Rows from block 4 of the audio encoder of a small encoder-decoder audio transcriber, named by matrix and row number. Each number is 500 + 40 x the weight over its row's rms, rounded and kept within 0 to 999. All counts start at 0. Numbers have three digits each.
After each channel's rows are labels from the 100 clips, of 14976, where the channel reaches its highest value: "top examples" is what is common among them; "peak on" is the class under the peak. Only what is clearly more common there than usual is listed. The data: babble in 24 made-up languages, each with its own sounds, syllables and stress or tones, from a formant synthesiser. In brackets: how many of the 100, against the usual share in percent.
# c30: last pointwise conv (encoder.blocks.4.c3.0.weight, 128x128x1), inputs 64-127

c30.55:500500500500500553431500500500500500500500500500500500500500500500500420500456454500574500500500618486500500500500500500500500500500457500418553500500628579500500624500500500500500500500500500
top examples: reverberation (91 vs 34.8); /ʃ/ (34 vs 11.2)
peak on: /ʃ/ (34 vs 0.6); /tʃ/ (33 vs 2)

c30.124:500500500500500500500500500500500500500500565500500500500500457500576500475500549500447500500591500500500500500500500500500500500500500500500500500500414605500500500500500556500416500568500500
top examples: /z/ (44 vs 17.3); /ɹ/ (40 vs 17.4)
peak on: /ɹ/ (31 vs 0.6); /z/ (28 vs 0.7)

c30.52:500500500500500500500500500500500500497500500500500500500500500500500500500500500500500500500500500497500500500500447500500453500434561453500500500500500545553500500500530449500500422550500500
top examples: /w/ (52 vs 16.3)
peak on: /w/ (46 vs 0.6)

c30.81:500500500451500569500500500500500609500500500463601500500500500500426500500500500428500500500500500407500456500500500500500500458500500500500469572500500500500500500521500500500500500500397500
top examples: reverberation (100 vs 34.8)
peak on: silence (100 vs 41.6)

c30.49:500566500500500500541440500500447531500500500500500500479500544500500500500463500500568500500474500500436500500500500500500500500500418500500500500449500500500446500500500521500500430500596500
top examples: /t˭/ (83 vs 24.7)
peak on: /ɔ̃/ (26 vs 2.8)

c30.126:500500500500500572556542464415500455418576573456542500500500500500552500500500434500483410602500500500574500500500500500500500557500500500500500500500500500423500500387500500471500564500414500
top examples: /y/ (56 vs 15.9); /ɔɪ/ (34 vs 13.4)
peak on: /y/ (47 vs 1.4)

c30.48:500500500500500500531500500500462554500500417500460395500459462500500500500500416500500500500500550610500545693500592500500500500500500500500500500500500500536500500500500500500500410500500500
top examples: /m/ (33 vs 14.8); /aɪ/ (29 vs 10.7)
peak on: /aɪ/ (28 vs 1.4)

c30.18:500551500562500500500500544514500500432500422500500500500500500566500500500482563500432500500500500500500500500556500500500500500500500500379500500500500500562570500500500560500500500500500500
top examples: /ɑ/ (59 vs 16.5)
peak on: /ɑ/ (57 vs 1.6)

c30.14:500500500431500500500500500500500500500500500500500500500500500500500654500500500500500500508500500566387500500500500500448500500500500500500500500500549587430500500500500500500500500500651550
top examples: /e/ (43 vs 14.1)
peak on: /e/ (38 vs 1.2)

c30.60:440417500500500462500430500473500412500500500500500500500500500500500500500424500500593500590500500500500500500500450500525428500500500500549500416500500445500500500500470500500500500599500500
top examples: /ɛ/ (41 vs 18.5)
peak on: /ɛ/ (37 vs 1.4)

c30.114:500500500500500500500500448500445500460500500455500500542562513500399500592500500420580500500500500500500500500582423500500500500500500500500500562500500500500500500575500465422500500412500572
top examples: /w/ (80 vs 16.3); /ʊ/ (34 vs 14.5)
peak on: /w/ (72 vs 0.6)

c30.77:500500500500500500500472500500500500500500426489500500500500436500500500500500598438500500485500500500500500500500500500500500500439500500500500587500388500500500500500460500500500500456433500
top examples: /ə/ (51 vs 21.9)
peak on: /ɔ̃/ (38 vs 2.8); /o/ (25 vs 0.7)

c30.65:572500500586500500601500500547500500500581500458436554392530544561557500500500500517500481450500500500500500500500475500500500500500500500454528427393500500500500467500500500500500500500500500
top examples: /w/ (59 vs 16.3)
peak on: /w/ (27 vs 0.6)

c30.25:500500631500500605554500500441642566536500500576500436500500500444500430500452500500500500500500500500500500524500500500500407500500500500500500500419500500500500500500500500500500500500455448
top examples: /r/ (31 vs 11.5)
peak on: /r/ (29 vs 0.6)

c30.107:500500433443475500412500500500474500533500500500500500500500500500445500500548560500500500553500447530440500454500500500500500559500452500500500457500500500500500500500500500500500473500436500
top examples: /q/ (49 vs 9.3); /ǃ/ (38 vs 11.2)
peak on: /q/ (41 vs 0.4)

c30.34:500447500500500500500500579552500536500533461500500500442519432473446500500500557500500500500500500534500572500500500500500500500500500500500500500598580500500500500500500500500500500500500500
top examples: /d/ (45 vs 18.3)
peak on: /dʒ/ (27 vs 1)

c30.50:500500586605500584500500455500406500500500500500500500421500500564500500450500500500500500500500500500500500500500500431500457500500500428500500609569500500500530500500500469473500422405455500
top examples: /ɹ/ (41 vs 17.4)
peak on: /ɹ/ (25 vs 0.6)

c30.94:500500500500500500500500500500556458500500500500438500500500500500500455583449585465500500500500500500500500602500500500427500500377409434500500500448500421500641500500500500500500500500500424
top examples: /aʊ/ (44 vs 21.1); /a/ (38 vs 11.5)
peak on: /ɔ̃/ (33 vs 2.8)

c30.23:500591500452500500411500500500500451500558500500500373500500500533524500568538430500500500500500460500500570500500500619462571500500500500428500500533500500500500500500500500500500500500500500
top examples: /ɑ̃/ (39 vs 14.5); /ɑ/ (39 vs 16.5)
peak on: /ɑ/ (29 vs 1.6); /ɑ̃/ (27 vs 1.6)

c30.61:500500402500500500500500500500500500500500432500500500339500500419500500500500500500500500500500500500473500500500500500382500500500500500500500500500500500500500500500500416500500500500500500
top examples: pink noise (38 vs 12.5); rumble (30 vs 12.3)
peak on: silence (85 vs 41.6)

c30.123:436500500500500500500500500500500409500500500500405500500543500500569500500482500602500500500500500500578500500434500500500446500500500500500573500437463500500500416500500446500500500500500500
top examples: /ɹ/ (64 vs 17.4)
peak on: /ɹ/ (57 vs 0.6)

c30.84:459514500582500500404500500543456500500500500545500500500538500500500500519500500414500500500500500500445500500560500500500500500500500500524500500500420500500500602500500500500500500424500500
top examples: reverberation (65 vs 34.8); /ɹ/ (55 vs 17.4)
peak on: /ɹ/ (36 vs 0.6)

c30.42:500454500500500500500378500500500500581500500500500500500500500500433549500500427500500500500500500422500500500500500466500500500500500500500567500519500500601500500500500384500500500500500421
top examples: /i/ (83 vs 12.2); voice: deep voice (58 vs 24.7)
peak on: /i/ (82 vs 0.9)

c30.17:459500500500500500500500500441500433500413500550534500500500500500500416569500390500524500544500500500500500500500500500500500528500500500544500500427500434500433500500500452500416446500500431
top examples: /ɹ/ (42 vs 17.4)
peak on: /ɹ/ (32 vs 0.6)

c30.3:500500500500500427500500500500500500613500500500500500500500500500469500500500557500500500442500500500435500500500500370500409564500416500500430500429411500500500443566500574588500500500500500
top examples: mains hum (61 vs 12.5); /ɣ/ (32 vs 14.2)
peak on: silence (99 vs 41.6)

c30.32:500423500500500500500500571500438500500500500500500500500500500500455500500500500427573500500500500500500500500500500500500500500425545500459500500500500419500500500500452500500431468500500500
top examples: /y/ (92 vs 15.9); /ɔɪ/ (34 vs 13.4); /ɣ/ (33 vs 14.2)
peak on: /y/ (89 vs 1.4)

c30.73:443500557500500500500500500500500500500500457573500500500500539500595500500500541500500500500392500528500500500598500500500456500463428500500500500500500500500500492500500500500500500616561500
top examples: reverberation (60 vs 34.8); /x/ (42 vs 17.6); /ǃ/ (34 vs 11.2)
peak on: /x/ (36 vs 0.9)

c30.86:508500500500500500500592500596500500500500451500401555500500500590500452439575500500500500457500500542401391500405467523500577458587500415500550500572539500566500605504570617500564500500523500
top examples: /aʊ/ (74 vs 21.1); /oʊ/ (31 vs 11.9); /h/ (30 vs 12); /a/ (29 vs 11.5)
peak on: /aʊ/ (66 vs 3.3)

c30.100:438500500500500500500500500500500540567500417500500500500500500500500500500500500500500545500500473500500500438500500511500500500500500500578500458500500428500500500500500500500500500500500500
top examples: /a/ (38 vs 11.5); /aɪ/ (34 vs 10.7); /ʊ/ (33 vs 14.5)
peak on: /aɪ/ (34 vs 1.4); /a/ (32 vs 0.8)

c30.101:500562559500500547456500500500500447500585500536500420500403500500500516416446500500500544500469500500500605500562500447498446594500500500619500438500449500500500500500520599571500429500500621
top examples: /aʊ/ (74 vs 21.1); prosody: stress on first syllables (65 vs 24.8); /ɑ̃/ (55 vs 14.5); /ts/ (55 vs 16.7)
peak on: /aʊ/ (46 vs 3.3)

c30.9:500500500500500500500399463500500500435569500500500500500447461500500500500500500500500500500500570500416470500500512556557500500500465500517500402500500500500570500500464500500429438451500500
top examples: reverberation (70 vs 34.8); /ŋ/ (34 vs 13.4); /u/ (33 vs 14.2)
peak on: /ɑ/ (25 vs 1.6)

c30.64:500500500500500500500500532500500480500500500500500500500500589500500500500500500500551500440500500500500500500557500478552500500500500500500500500500500500500500459500500500500544500500466500
top examples: /k/ (52 vs 20.7); /ǃ/ (37 vs 11.2); /m/ (35 vs 14.8); /ɨ/ (28 vs 8.1)
peak on: /k/ (45 vs 1.5)

c30.22:500408457500500500500500429500500500500500500500500442500500500500500500500500500500500437500500500500500500455500500500500500603500500500429500500500500500500500500465500500500500500439500500
top examples: /i/ (59 vs 12.2); /ø/ (26 vs 10.5)
peak on: /i/ (57 vs 0.9)

c30.82:521534500450500557409500500500500456500500500500500500500500500500408546500500500500624500500500500500500500500500500443500500500440500500500500500500500500500587500500500500449500500500500500
top examples: reverberation (100 vs 34.8)
peak on: /tʃ/ (32 vs 2)

c30.8:500500500500500500500543500435500570500500500500500500500577500477548500500500608407500458500450500500446500500500500500500495500500500500500441561500548500500500500500500500500500500500500544
top examples: /i/ (34 vs 12.2)
peak on: /i/ (29 vs 0.9)

c30.57:500500500427403451560500500500500500500544500382500500550537500500500500500578500500500536500542464500500500500500500549440531500500500500500542500500500456454500500500500500363500570500451500
top examples: /ç/ (72 vs 23.7)
peak on: /ç/ (56 vs 1.5)

c30.87:500388397500500500500500445500500500500500586500500419500500500500598500500438500545446375562519544514500500500453500406500500395500500500606500495500500500500500500500500500500500500500500500
top examples: /ɹ/ (49 vs 17.4)
peak on: /ɹ/ (41 vs 0.6); /ɔɪ/ (28 vs 1.8)

c30.37:500559551500449500457500460500443391500555500500500500500500500500500500407500500500500500500500500548500573500500500500500500500500500554500500500554500468500500500432500500500562500500500500
top examples: /z/ (82 vs 17.3)
peak on: /z/ (44 vs 0.7)

c30.40:500500500500598563500500500500500500500500500570500500500500500500500500411556500500500500484500460500500500500500500442500500500500391500500500500500500536432500458500500500500500500500500500
top examples: /ʒ/ (63 vs 14.5); muffled (low-pass) (35 vs 11.9); /ɪ/ (35 vs 15.4)
peak on: /ʒ/ (51 vs 0.5)

c30.56:500500500500500500540590500500609500500500500500451557500500525563566500518500439500500597570500386565500500558500500500500500500500500500460500500500500500500500424424500500500500500500500500
top examples: /ə/ (65 vs 21.9); /p˭/ (38 vs 16)
peak on: /ə/ (35 vs 1.2)